Rows from block 7 of a small multi-label image tagger, named by matrix and row number. Rows with one number within an expert belong to one neuron, the router's apart. Each number is 500 + 40 x the weight over its row's rms, rounded and kept within 0 to 999. All counts start at 0. Numbers have three digits each.
Before each expert's rows are labels from the 100 images, of 14976, where the router gives the expert most weight on average: "strongest on" is what is common among them. Only what is clearly more common there than usual is listed. The data: procedural textures in two colours, tilted and lit.
# router: slot weights (model.blocks.7.mlp.router.weight, 8x192, trained with AdamW), inputs 96-191
# up: expert up (model.blocks.7.mlp.up, 4x384x192), inputs 96-191
# down: expert down (model.blocks.7.mlp.down, 4x192x384, transposed), outputs 96-191

# expert 3
strongest on: fine scale; furry; crosshatched
router.6:446469524537499470489458475582536483493484464493485591490553483513460494514574487472415518431463475511546441506464542483438508480462470554538501521533429481454507529525466517569416517444471513566512489505479495450572525522493567514473467551509429443429586461432524547474483512482501488449
router.7:540465522505521424507468504545489490465546516491475612543526475550499496553516519441435486519504554508552420462466497453492492436521437521495454517467484442435530535493509541495431512512425544540508480536477530454469472493460513544509500477478490485459559446446450545485450506519520528519
up.7:481528463443536529537452457545560493571563518531469483527517511415508503514450476456542474522574559457492515490517467502361489480499489469536458467507518497463480559514560535551534498500500522425516548536466457547427451475520469533480468498487496441558485566479485440529526525482469473561
down.7:496461540519453461522569541473473487490530554503529525493525522463527395482530456565543497468534488562494482367416509459525504553481490475524529544559541545540504535480403457456511497416451548509544549425577486504558477505497526528465546473418487533438477501501456493501510485515559479502
up.8:498545521433487548501487494485507384502504432512512448454514494470551491447470511547496569503505413445519502504546485508588518536442506559523534498498578476498577448493520480490472570468504503580526524521490434581446557450594478453553507478470492458507519521548526486499570455522456493476
down.8:556534495576467507481565544519458484504501538499504511510504440477459612478503478487504464516533489508495496486440512460458507561484494449509467509487502504552474491556486514473438448461540493504496535530557548457536487504459442572518458513549427549534410482521483448482476569539533460528
up.9:522461544467514467465465491486482480520426515500470515460529530460478522568507484486415505531474476519519479487502509510482470427483496505525517523505531505464579552582584544490504476372573479530464505560517528426463406483555513546468510504556554438583521475467467547554593506503425508466
down.9:494494497489435521566544470485541482449501519489583493469536549533541497489442469560471469501500467515518477510533470558522517553518518459442566484488527427573581463455481495496508530539479547420435473437560465502545465458485533466434405435563516527492514547513511445512446512540526463455
up.10:483447477514458466526537554495500408554507610443483504426502533500499525507481488489525483491498566543546555488506539487472496472511473562521501508561544483539557468483538516524525425494461494518569520472485483549490479517421524482478511473564501482527423480477490390483430544416565534535
down.10:481539504488522504480536549436508549517510421548570499458526529526557514447566480520459431473460500465519437475497548536504459496502562536450507570556499479508412546473419558428536480518526519540445503511459604490514517476519478560546491525551478498526532522493487483469538475558472509457
up.11:520524523523464432477500550507473492470459503499419547458491478467463484549485493420578477501480546484582417454482459546590449527509540474513465484495473479517525411464490565497467475506511532503510506533489510522616457468508497519456513472396554574494515514488486497505558552513420503485
down.11:449515577442559498540488461571528436551463488503538504530503537493535475550511499502481495475517468512516582540466593475497523560476488488517480583458460516501471479484523491490542484514523452432499553504494528451455479468569468453544472493468447477451533523532473555532514454509497478458
up.12:446531528475529446522441534476491524456526516447457543506479502538519464588395517527500489470508475526510444543400416547494483506506530535463518503491523532552505486575537503486582439475535513561451475524448529458544505431518502452486503596482501455482511490457517521555484499551476499453
down.12:490413511550416526513427492403521509530498412540529430494563463557482458461538549576509465463514471518506504514449497461441495519495509468528469463485469494461535493494480526511553405453510414511410568544445487488513470518509535454493478512527505424457558550523499495570476553494443514503
up.13:520524491424506494490448527536532495492543505532524557514462541400490570448490490529539569506482493476551496544521504513539514499502529498462453547468427503498464488495479560443482469564473537504583469564432466493481474568462506508540456561446452591438487515493526532558459481488526462598
down.13:566522478510535538501544488456481482547539447535520524515465485517517499520494520544531432476483565517459440516452471532548459474542544524570452525484583466542488509543609468534449554492453427490451443445561561501522524458502479440466497424561530408487441477488439466478525480462524500552
up.14:530545438443470476464484486518512538499537526475504496544529526469524518448561510512458496469466445478529563555487502470481451506526552497549491499546495509535398463449500446479520452472504492535445465441498477516518572556514485549546488432418482524537595524415467562502465570516516482508
down.14:509453465536551501478453514525566527480536445504498480480528501466519524473521510469488509484547509521521491476504428521535495555484533520443469489440474476405561503557521589475486514471462489564553497479537525560529450515595542500557505575505495499510479510550463492483593477454496439473
up.15:527471555565544493460460508530454491506531539441522506504403444504537434586496517529552557504500511454527481597536543469504536533541443483462540565491478442524503500466489494493518522460527543486488493551474506487475395528508594438474498538505440512536481618511479443452500424490529507485
down.15:466464462467518504442509513430542471486472434502498487496529487509503574430461495510507508468526494514484548483502461522506496425520499530518486556467491522466556496536473566461497407541475512505553557509548547486486571518551429520445536466508548497547519445424533476524505548529523469520
up.16:485493480488551507527512555506449525557423516476483519545424565459436553474472471459469587506539504551519532433541471440536508591519524519444532513499503427560504422496463541470461449548501420509528463519484468484492475509433530521528554527498479558494455496442475488450400479573573522533
down.16:498432482525522524460473490557536435458576454456508482437528503503503474420434499478504477486505512511524541466414507504478459554517433530514485527579554525409551567561567502518531565554445554553546509478492564483526505532504479475562460493560493458481491508530483411552571472432472526485
up.17:496583443408463481476529546483575496569497528408505547509535466486433539517463438478527445496517514432509497503482483543555444538459473507494484402465547572539541512500570482503580547472514441511527521552450495493533443459529569502573523492460503506496488588496531575509519422501500505502
down.17:513485567510534492526466562473413497495500483516550440476511453489568493480492524477582592471549477510479481576513535436399574508565597478567477517505502516542442453524516458473482441593497450521502479523527560449464555495384493519511528481465447524543430473509497395527483548551558503493
up.18:532511509473509526449529443499550467486481584483465485493490430509497495527509561495498550514504477431478500559491526510562536498529468481567508548542532537564529476478496485486516549513436599546499534505470477515464452494446489476545471515494463512446529569467512536519587488493479446545
down.18:485479614500534557477545596431465518478521545498381516488510452519482435504489526503480479461494469528422531476519460488487467479542501501521392504489478541509486449476560502509518484534496492490467520494495461568522555534577486482527514469582539536561511446472489446523514491487538470511
up.19:532592489471518526475522457492476485477498447457456446471515480553547508437459496475479544455471483554395499463552459581485497479521500460522542502509558441510509473536510466502491530529483546556546545505467518485581418482468550517512528522561513510544468462474506552556519525576463515447
down.19:491495461505435477504581466503548553538427545492499501451445556518529474494459479531515464576553500540511503456584526475518473552482507426436467575497530600517461562498525495496466537400520511540503465508518549517473508469531451479449450493503557488534519555461558445431453482416551481548
up.20:475445465545525549391447543492435529509546534504504539567500517391408579524492454493459532492458460504529523479450438518500518543524519465508436517467514520479528551551521494482551458540494430529537439586425490453510469537556575434561474467503506452508534442508520466475537534549514489522
down.20:508485552446468537501516522444489580389510480510533442535460552483509488494520552525585526400522503454473511416474522485536463496457482446438490457502603455511496509401568507462528546475540497467501557464514482536522558468480460526479473491453489580540479506550520499508479492468486492534
up.21:434537492411489556521527537446505513545463529473532510497561419475529575461453544462501443457502518444437532517475529481466460561510550471441518477507548495424489533409528457503519551483493468561518506504544449541463460505486531442584511521479520497478531499486506508491437499493464542538
down.21:483501498626408443449521530526503538462511505538447505570425535487476415530571513519463484541473527557573508457536540524543591527541498488623458519511434519508480514524552477487520476496501493486464537499422545452448451497503485491391501476483486513575477521549445470488486552473539495482
up.22:476424558530522526494452518492521539535477449527506377479549546414472509473540557513497514450477547502513607431488500507507505505473509419506512495536461451595531502510481500489496460504504528516475565471477497480484501464521532449578433532484487523402508473459481486494508494513516553508
down.22:536442415471514508497488487499477506559632486485530534432513475550473521456568515545525556520517558501496491456522504493405501507394465530500456428554515521465441495482484466538493547550503519471552485457506511606485568471463519502550467564477541508516450536572453488565462550477444479469

# expert 2
strongest on: cloudy; striped
router.4:402500488529485481485484479524470435551537555494540509462514558549518478540557483475491484505452460496473502441487493490446503513507525512514529538498489476386433526577487508546535542524512519489525536507594424508480484478498541517443498468512471468482531474455553516508470551540501464501
router.5:520502477551445544512551491497468440564461540449555494465488524515462487512514516474427467517497426489448514447542431526540500529552498497512489511568500495427498471472493485547494493510535533479551534586521452510492429519563578450477585522549506442471516471463528543459481512518463551496
up.7:464515464505556582486504479464497466531549618477519511534517546518528520511510524469424562490546507486550465540530560535533431476499516464533463485453493456527544465521522488466508483469506503503481455476512551527459468430555510525535438436562594530478500491460559518517527468517485444460
down.7:517534504543573489542510444420489478480493459499444427481525527514526482488457504398505462538535478553494514510474536491446556462431489513584513541513503536442457497527484480582478481557482435513511561506409504466507528552458526429470524539497522501513510461504447546449524457534505496518
up.8:415437544475508549512505531498519479459462457492504502497499535489531513435554519513489460515480413483512594531552524473631507449495471521518522514483575547456532493521487523525525479562536450531461525510569545499500554512463512518494505550516551577512402470439406529480490534527552544422
down.8:455457458597544455482540482510477479558434456503570528502475398505415475546526572500467524470555480519587535438474468467469494512520485470499554486535466527513455503496405513490475508523447459537433520471494464463590403483500511515497515529501509553553534489561518489471442574430464513546
up.9:516539485537576466566536527500531505550402528496505468468537480426457497554541515508459496478505506519497549542520569544502503445582477535436500512470488463484492553538553465493458453534500511521490453493482529486447464483478492572545503475479542442509531465540492546508538569515426463449
down.9:470465516535538510457550483586415499466581483475480588495510524509480491444509562476495469544502469462560572469460522548502488570456510487498512476492462486464412471520471568531510464471551536499499475542469489496549513490488503473447494530524451521467468523440477508518553518541537511496
up.10:526448515475470481449552463538439508545499459498523475501471618528522528522554514441500524493486518507521518450546584431474446500587510495433478488529487528507463540469481554536468443503497458557578548516482476507596482500493500563470458501491525512557504516494449445498438495518537472541
down.10:494499494522515510515495500481493475411502476601568528503553489455515476507480546484507452529481515548474513562447394466507485415462525507488489525508594547522575473567503558435468549447518462481493505473473514524503502441424460526481536529474502561461529514507469492512581570467408520500
up.11:550506519500562535446538432443508494471498435461495432544527497453462517527499492483517521550497528543551544509459505531462515524500500477501475555411515515495498494489542496512476446493507424479579520538499539462484486524514502504507541554513465408569552519518474475433527506549477505396
down.11:562543491464429456454462537537497481506396475492455522476588455536483469423524520474463503398534485517484464548514541507486505514508419487543449415485543511469585536540451492469511540561530528516403524483544514552500485525491517493562482481511471551474499504510530551538489483488433481526
up.12:476515509499486423502472501478539542498515527506499435532594474496476439625484447498538448498514464524470466463499473545541543491489495519481493446501463548492467515449506552515594466496538529583447479421513580445528483566437509464505480490449578437511511414536504528498573449525434521498
down.12:457517491516509524470527488413532562520477483506507496414420494489553515424578528460485575496498536448529555583556525485393535498481472515528517467562503557467501493492475497458499512481471479441495504549479440462447512471513519480463501477503498554462475497556552475450439553548551508467
up.13:517492440466569493518447461470533536528509518534474452458500478494457468488533484497523513547458514547517561498440601453536532494450450505486515569519529457447515518600408523406455483521486519527500429494475436510424484536451438410511490550556478542508509525579503552515455593483477519475
down.13:487499534473482529539512418470481574541472539470572485465557505481456496418502445443519468460518507471512622499511435443515536466499454538488425506530545530510498469581570540487514478505586521469524502491511501525540496505451559413517529546481467506515458446481404531482535527491451516489
up.14:490488534473434461510470498548494565437520525436465575476493514489558521562465438439466539493492543489481487539527559473511563460516451481487518508502496467558475551479604550480531416531491543514495530526484488532482531617492467515500507540605477527493441572474466516465498437496485433473
down.14:534458475446476556528513460489509460495444509557507448552426486417444496499495522544549477473448542529505560518542475456477501527483444489479436457502488434516498497601514499433517502491495489525426509538611475542477484467445520470561491469504523475476549527478528465520596436450478509436
up.15:514556490476523474468424508519571499457541516473525542511488431491559487487510488546511517467513515512485496476549505498454517494422521579459461524454401472436476505525431498560422486465501443546476425503482507492557503404500436457508560551447524508523507501461469527573463490467558488478
down.15:494512519372559477482498519475511564445526505462493499414494489439450522448506509540496457492500548474497468527396491493554493541494501483543504572526536597482482501500507486504494442403464482525531543551553454498523495543478510490466572492501546465518537442551533569474564462499535522528
up.16:474448489564556440524511522505485531514496438451561490488439525484506460470552538500558470519550524427445525439538530502540494476538526483499501485462526426518515427454448532483435577583473522469514495512461534458504482468455477458511495528552457538446408428481521475483534485472489508549
down.16:510519497436577471548533503553470518478487513520488515497489482507505527498472441539526489439448530510520574523463547462470573462483425493456520523542533451482470559584547503551467477491588515512498527497531446549465445506484530520409483593515471477548570515472541490507501506439498490513
up.17:542463591558545424502526499527499486478482468446555473477490445429523487485467572519502465448549467561541438451487526503492507487557441499519489550531500546445558514442484538545536468494460510590422562431537516521471464522579507486508506530525446556515491532468499521464575432518485408428
down.17:463447417483430529524549475420507487448478519556448435491494513481546516548537462533510509523467450436517494482455572549471523538515509501438458465428438579475496479589490546456548554481494556459554411524504494534462557412490516526492501497575520490441504446470475500575510477506494507508
up.18:510506440472515535507490511542374420466505531498553485439470496516558538556515482512509480512469468478420516524513470466513514467503497521485451513496522516583489560518537491491494528572393482517553551558409518472505396539462508500551485499471461468480453525543480492487530442471486545487
down.18:561533560477503479481582398510465559572478498503504490482528552506514491485544459463524532525534488547505445511512520470454554464469510494428480503498429487480493510511466498557525539487515531548523474534575519528556504547561518489454449522534468457548539443537455476446421428494448450462
up.19:522481455562520461463478480477529556521471543540472509475494511465479524449487562444517495529492462573494497497540483532500460513476492414451557466510467515462483507492467485439523543485593481506503440547442437462533545532529512501527488456564521445582506494459497451536521541420529531546
down.19:528524526534479534446431491535494583562502542484518554544489460573477498481438460515503514471510556470512517505498588516527550501537544533473477485419526487519502453413474505492484477506486460437502554507497506530506439497471563485488426497464536546459523524433511599555465518503518538531
up.20:492504481454462511467463496478516607474465438463407459496500505441524511412464519540529493407529497475538565515473469484441538502539462479471421462511535469490551485543512516502493565513540498572458555508554496488557480523551519618507446524526478529507533511505526463551560492540491470478
down.20:464513528505522496529557509555482472444434537547488508544557537504515446542537402494454385584537518488435500465492500520520537465444524536455504580498503521496454492538475437445504448498483528449541539585461440531449466523457481457455533521437549453423428448514457492587456503461517513552
up.21:577488549525496488465468478477537506535514480488563478432444490505452481454495534432469463548461478507552586469563453455509565432535528500559530493581520580461515551509514523469523466522461507472452517456458503462502520538523497537433449453490589496543476480461467583551536549481564465509
down.21:449484574512446491581517439527494493486453477576502518495534499504505511403478561500515445435487432480503487480537451473469508446499486526491553491421520466535512486467513538476521552513514467515440482446489431471525471499549533461602488550429502569363479491519532414451503455502489521472
up.22:527464470526534521543534476546523530477483514514455538541531475491554476534468448395491451506537444559481504469496564472416397459526449482481478423453553524541518564439419545520563403561505527500535508483487562570539561568418549501533483494540568534451488487433480471505509478471557536469
down.22:494605493559522512509417475469526514492439434494468508491468516465468432518460507540504458483484508540539544545505425529562579454518539410542586512588417582492514391509512509447479510496486538593548471500574516502528510508446498524506501533518406476497437512468556512536459499517512479514

# expert 0
strongest on: cracked
router.0:477435519532424504478502588508489536447564468494538527504483434438518504462521531443571531503438524514488509563506540488541496518488475524480483464471483534526519491480552523532497651500530475509430442500527539560521503544475473521512502445446477521479414559509490484581634479474490569488
router.1:498487473452435486510506559532486479438486477529542501546408484465513488450499490538616508444443432519506477497549453436527499489519479576470504487512449468545490483466438480552484571510555430469483470505535547495488484556491562558453466466455464530522450503468493500507570494529498532557
up.7:519545497501521540491545461484472502450517559553532498494481549494458512484525484445483530483473516543477556520429479386481531513495525485482486466431504570464461528511498592490588519536482473433586476537530439487552479454469497536594533489446491458495466451485535512510518498530495499526
down.7:472480501522510537541580521477442466570589488450496532457497476501494561462561551536489440535570463506572454510463463525477497423457501463481590515496494502507523491535512458517495485471497539481527524495490380445583513496552513511437574547608556552514493480508406462541495514547527499480
up.8:436539529458559465513466519462509424437570476522510435461504464473497514554538465464473454547436458444520497515500486445583504426560592439465486523428424517515549514578493558500483459581452497545484517458512494470456463480544528574542525531508517524433483501486469567464484530536517466499
down.8:547478524490552479473468545525504526514584494494460508542489488464489550421484489489457570469586466483401515479451485508450485528488468568559432493445519512493549570535493565449481531472536563527505473487425459560530482525457404499543478468384560513481533472547522523526528529442522483527
up.9:540540520509583505545499524512497501527484412452412475465527536408460468516437482500488552475464438491524487504501563530521507471487498530448399498497505539558587461479549484446575439458446530456469459457539548471508554570441477501513491541414521517476517471455570469453455532481551535518
down.9:500479443526441472459489467553485444504506501512487478528421488558500502553551443529557442533445541472468488481550483506424557452445551519516507554434457433437504498533467511545504516567453497495585575457581577524447549456493508414520507453496454536452517572488506505576484499477430575519
up.10:462461461509483518475482447504565500543519423549513509420471505505528502529537435494474600554531506442542427577488568562525530483498496486569524467400492493491453524517474521533489513504487469533463530492576492492514474456428484449511472485541478557468531495506487513570433482469495570471
down.10:524517574444590545524543486523512512495539530461499482541424549501541493529555473485535530541549549530446452475473549450549428555491497495523504520493522486502630507504547477466534482530479516499521464468461495461489495527500404510524431485514500442458492537469472461580476529461506457497
up.11:494502476527478499515488491480473561470486583456478502455438470487523565505476557528492580462473571573470555389499517569563495425442503474514559514540532488524524463541540497444456528477536550516534501521534499539519486463494413469473531523504503498556466468494525426530511499488487514475
down.11:533515529458542472498504455540573475529491414521442450488428503484490505442529534591556473440519503567557558465549544526475509559522514474500502508501500492541438438504574511452477391514488516524531496511532417529475549494506516516428487532563520548482585507528476572451436425459520470514
up.12:496530424619532500451462509572460465482465439557482426528478462597477480477574553460500506469498536479485536493499533510482522478480457483513518457461537460493459508511460470522379551523499507457489525505474494508564503492479465505565468505500432430460467566500467432504439533455509534505
down.12:592486446482510543544429500471486463511545540503487610569475449472486523447477563490480549497491498477489523525590511564518498452437499545495545490475567537514498507458467521524438511538498515521455452503475510561423526466525544492513565493464494530493472537447488535468526546533438470463
up.13:472466481525520451491504518550505480510474518457503504520507562477541473522494595502451467493522525502464432530558458526556526499461463525490528509524582470499488479490507508504481630539523513503572526535495537481519477516588472448394455543575461504557500554482482543504541465504487465528
down.13:526536529514494527473542572411518567444524558508487563500515498464505514518512430517498531565578465511580485454517459424466547535495540480481501483575535478561541484500534502432480420572451440480458550498458482494500478476472491506503508502504494522496509438519550509487499546507467555409
up.14:487466475601544535544479494530471504467455457547506452522466574480425468596491464504550478499489480479592557521545466503504536516533558476440418497563561581504485498521486473538482490508428540526534494547526452448518454498471497477510520484467472441476481473560509473426457514485487435546
down.14:509509517433470481387485519492511520540471449557500543555497486521553528446511599458537518529476560474520503533472520533533513504461498538453574534548428518464556503495522443485513436558547485470382505553445503473437534496520454480480451461512510514502497577461555455443540571500445487492
up.15:498494514510423545494479467561554555524556465417564508526480482428526525502529493571543469501480555484508477490551516515628450533510460446492557509504534448503565525498494518490475526498501507570487510471462506505464552526461488509441482500453464520396532523447514454477457486502478519477
down.15:525480509491527418416554544508556498531446495521480491449505547528537510545508506497517437550545487420554501499485534504432494449483571485577436499549527498545458559461486488473484444552507498511505532442459463511533535529593539580478510474493520488480462498463429538527523504575562484456
up.16:449524486505441517476571534467449449491531498542525555474470492496547484501472517439503518464475471558483513482535541446385551518501520480495544497547533512544419506509504524480534570465491486502557378476452519530463487558497510545543529528537485496490516474516570475501421446529474476493
down.16:462515554493483551568482523488456550579501508464494466472514453568513508471473468536486512566516466501503511579444495431533494485512505486516505516477469548510581461505500424530519505500464556502457492523513520453511503503593444420457567471497451546522499465514440577506535458414452478490
up.17:568448564571554500555503494480500490516497531489502518510532475493554505521529583483517493523592540510509471429480518470557509504474523436555548487507493529535486475493504530478524464551526497479494560411556462508489541478530445482544586501505525528509455514508438478465538523511526450448
down.17:518509464564504536495513477450484481469477489465512500487455587504545551557450491468550510510497504555519552496576510498462529521537518412439513463539540444500494502483484453458564471448527492521596462457459526491504457581445532543468487463438458425532442523481547508470435554500560527452
up.18:477474471466478500462519445484547503494527527513447447504496556478587507543451485467506511538470444545526446523497542433540512502553410487466490554538474521520460557468568412524530477555487477473590513566532512473452531561601457480515467494494506484472453530512537495521533507567449562497
down.18:435456504562402546493515561563548476530601516541516510504483524495436483486503555533462432487496500453511517449493464484482476484497428500520516492506469499506515493524435482475471511474536506468497410490432447465541517558534447537515512536572531533541455467456541560496505512409495455479
up.19:456560487451399525557439448508592610487512538497573493437489550420487544468538458544461537487473495533505488548543529475579542442523450492498471494450526507475452530476487538454522457465421457521474553505528500545502479479437520458516478532499466495537460452495497475498476525513505531517
down.19:475469516565595511451491479586472402539435499452416520555559500515526480536499517457517541529515473504500464500517514543475406481487602519553477452508512496465565544524490468533512560515488470485498525587419482520533592545513523533477516480484509570398455536509531509501478422505438494459
up.20:463593488482464471524502414521496503528517514483520468431522468538530474495532461472515549440493542457451569513508540523509491490516466563469513453516545546553447520538469543514530436521442505536430436452513475368451481540503478419531525524416540450557532501534490556493481538505475545488
down.20:517439479540549558531530531592479485454470459485526544550524476436460477463490542405473583548492502542515507554490514560523446490476527488484481553497503518473521571498482491509507568529487466474524552538493482514505476485436496550483563459506518524448517469486543523566528483438497474538
up.21:503450466493504498520515476535507457465556557531442528511594500572569534541589549484468524509516539469463529491448488508462540487495443481524522519512463505536504457491510468505565537501508505482481564551569423506538493457436575479495523520547515454495448443488438569504452468452535459572
down.21:513505559543508464447487523459481473537513450484499517497419418486544550586532451538519590477517532479548561543490520528473468500585520532518506502465447508485494512457440556503514445585501475507480484513494496487477427490489453493492467484479563575512462434546469532513525578484508482451
up.22:597481466501518483525502464451507558487506583474461410480529524525471530523473445525496486436470486501501530450510495468526511544504545489420495543484540459532478518516462484469498477469535443567521578510501454518543515445521538444514469526418432488463545520460536434508507544535464469462
down.22:476498537565466534477485462476478425586512562494536546514456599502499504509502526473454487426559475535558513437543457452486504450442516453479545540519482524465453427416544562448496505515511547464524492472483545517491472512487488559432416432491539503445455490437508526516477547454546418395

# expert 1
strongest on: fine scale; rings
router.2:555412505452456505472455472498458554490581562506447543487459485491523497388488520467604517516467539482512462475485466520463576544480531548471534490463497493550453490472462496464482563547479491491414445434460495469512489527568543465474500542540436461477525440472468517438524458532448470448
router.3:501431464411486508517526549497494536509534507436542531538516507540490493489496521432559549522523492521464494537522450485468559548484570479508530551462486491445489499513549443462504522530487524467475470458447506558459436463592524507482491469554455419488510436454479545477562456476419527526
up.7:494559505501522524434530492520514501469444484468535449496486577481490544499420547486439476425558448516529499538469522442494530531518510504476438527474524541501501438548484503521407517520572538469496537500450448520531479633472461492460511518567460487511479505520458530542533452482522508531
down.7:505524492475516561565497487496557506422515527526516466477506468465497538569596480511437515601471421491545533452501511556482422493453498464497553455485512504555547464481524530506506453487476528470456573541520468490488526552548564502506471444480523486470438540441508548477522454511551470493
up.8:488508548589507546452524497500467468537528473520498467521545548434544522473476553510522459475516519494523530475504565481584550540465485519485477515497464489519519492513541503553506416490498431521484486481481492452572443470543494388571533534426455515554506541496512474469456448482468509495
down.8:508499460424524566505539483512432479498434503475483568473545506576425456509419527470513466460513538519492533546468549473452517470508452507427542480546501523491449567448505460541587601509515541453464484510456512484497517479456538546517498501500487446499475435563426523508501485502464442458
up.9:464520523554530558509544543505427419482490508460551467521499459522570523464494471483535432475514514501494565461538456526484467489495503474482577505428495437524532533498526445523533489474481421462484559454490549411486520500510568508483553458506543491531547498457476503452477570504480509499
down.9:431514470480580504514498484551414519504464553544484489557540394528462502506512506502495542507473475466477466529552547521511475475462491459525524483541571542529466458482482534530534531481468466478485522482494481538485550431520491519521481483507501536532568523465530423446482547417504540501
up.10:400494485515489436582528488478471514449427494453519539519502502522536507535553500503508477521465537550426486521484496447542467513503475483463540426519478499538455484500472499561538450524534509459468484539552484446520468494521502434474535574470520519477484515426515489512448520460458505529
down.10:524553483500503534449477499485442576476555564501483479468532517480475503492480506470512514507542426506473541493507513621423544424463458508457469480499473492508550532534523450440503513449534444486471530496438528546435461556538519539521520536457521456557505500505507435462437544481497558524
up.11:557454512531482539585499474462592470435513467506476490518440510470581421540433548477541507527532450473545536505472537503502515547529509502489516469489496470458489520495398498474446468397577569489529462485490541401512490455506499539491540556495528488507539522514559517484536516461503460460
down.11:510515528479537494479487517509485554581473499545522457472555475628470509466525480474523467530543480478481495491544496508500524432549542467523528451464467478505521571529518546507563478524497421511480524443467477436506520447469507441520503496571501547523531451555510492443542513471480453457
up.12:488539490546444546508519469422530555475487462476567563514492492475414527486537514528517480544445414485485455428498420488444463424421480448514459444508502490525534506462478554457447499517436502566507495468460458468411521463464478474470457468498570535541535479540424523564495468496538504480
down.12:499502563473465444569483481557479450498471503467491468504451530529568527444535449621463579506505490579456489472405473494498537404567461539464486503531467544464482528496484426562497485492549518497536507577544523484528508437496492561562515527432466420461511493488525533541464528478536438551
up.13:504458486460500517446512522515517511403452496475501482502482459547538525524511492491472565493498482489550444561575497493541458582477484487503599500468530471516466526479471472493487517565513438482462565503534479475520513458518504527557489577472530447392524509547487479436493476500449477515
down.13:472524521534544497423520492439607461569478484513525572545507551558570445488500459540502475485564493498506487541485566513538549537505472440529455508489503490486523520451607516537529497508448445515504466488524590466504460508516575496553515464424448533465462510408499596519562495550601453427
up.14:531568505459489493560558506467542568514531451501501469573469510510570492497507553460409522511525495462560572489500533525487439469526530487457517484430591495491545505492561443526525422505545585508484476506408520508481488471493501450453555487473553521483477476511412498477492516543453521529
down.14:391441544578509504505519494421493500577496438450448468484449482519556513504458441564518474494444621543511473540454433535580500518499510486574498486487488477458410485471495585526517488467508427527551508488477508550500503504524456529459476526554488539497490572505520449470439468418449542469
up.15:453468466539492603510565418473528528479487458521524493490525504494505556508485474521514564470490454539517460520546480511594522506489441458530556523436519478488499504504524543525427539444458480481431539527568527464456543488543501510494537492437531528430519555505504478478490528467527509439
down.15:486573524459521483471514527572503483485528505534488529484447472545480490534568506484421489536588523507524444564525513459462516546460485482498551515519472463438459492449581464471559539505558494573489531541443428511516546520480465497554457517484455484508476428477514517530521550490514495496
up.16:487575491403418561490481543512553559440540496532513515561513499510520502458515546544460516447470523515409460539470426544494433478493516589498509491537509498525448526530480508462518431495432469503545472459571480425508501492447436530514457485527523522506548496497516537430520521498491501520
down.16:521501488493489501510495432485470382503520520452497465504471462554549525469464473506517439492531473559522525445490542469503490500477523475498555518402457526467514486535456565575540466467551513560482503528531492531465604569473528507544545463538503549410503545481513432547477510497507480487
up.17:451561511499427525467540459500373518578544503489474511512483507499526475512454478514475490475535535513520426452502503539528430553610533467455515523496429456516507545486526459484526455498503490499566473541505499534550536478512497502491562448536527537490564469453504497469483564558594550444
down.17:510497498484483481520578561525493430469518474524463500459489480514508450436471405471442417498530558556512513514475530506545541482415554498477491500466472523512443545511496577501499512529475526453467455512485523486473462547558514445512469547503465541583543478569525554499437423523507450479
up.18:395480519442536463437449527456559480493535513471473456504516571507560518568572543451521498546469509493477534520504450487509432500537505465503503467523464465522577443461553477473513599532471430556559512494512436432530498461544502556479473481442542531507464503499426528547498626442505526529
down.18:441455537508473519521518472513462544482505552442522514525560429469488416481551471500514481534599514506451453448527524505486546520519493460488468485501500492522519573499472513500457474562494506447500442492559511639539520540473485505454454529564467494546530469515497436517504477574483531480
up.19:439550497451447434520480471539490490457510463552521527526438527460528496498551494562467426487543407480492521460554566523487466554492552558524486532498539489482508488522540532507507460470516541495534438504513528508453488528420522546427537526443536427452504496520504463532539441537516424494
down.19:497401506569501459444498504532512556473513445485501570425523418431414540545450532510512567498448539494553506559497517567558463487504479521484511488513543513479534447404449504475499439502559401511479508504517496446534451470557533520505557519495483553472515439460524497498571499517452580509
up.20:472543532554486490485451514477540480543561504536522412440506463488478520500589441500545489468488489574470563458510489457491527552474465522453511511407479445448484539376521492604493510493573464540494502493524505536452526478530553578520500484490486517500523552467509420441500486483465504457
down.20:468435546478462490481437573566485470499508536514445518462484484435527565501445531427497457476537480535555469518433562575477525504597495539546526530485453526456513486467518470468545536513504535562547451479531415498487450494435498467578464464436525516453534557442539518497528526451526438498
up.21:505552459508501482552482576478545497507468510515499421497537496511594498533492448450590574461463445437477550468509575495463544510463476477548493595489534562512494478499555504497502533498437459491501570495570465478516506506465472465507496614530442463527560490519517528458531437545517470496
down.21:446510496503567514460491421520497491551480480460546487454585511511435501524555560517509517449509489491526521471415448531533474487511521557487546446441514518515495570529454455465573466521486559467442474467398526508544503480543527503515583396486444475490479483499475495561504504490542513497
up.22:478526501506454503460408490465526465461558482484475468484504561451522459519545482517441509572526478514491476551473451508523510474569488508510559466480505573444489472521547499469399504491449458542476530537516540532472498439491511504529512551508505493481530604496478525403488519548564459437
down.22:512467550500428521483493532452500414559461462442528542500469513483441517579549473452520521514506512535451441499483512525496534475494467530480402566478474515405456563569527541510501532542539523524546568513477490575534490543476529485502500513488549526484512460547552534475510415536516469500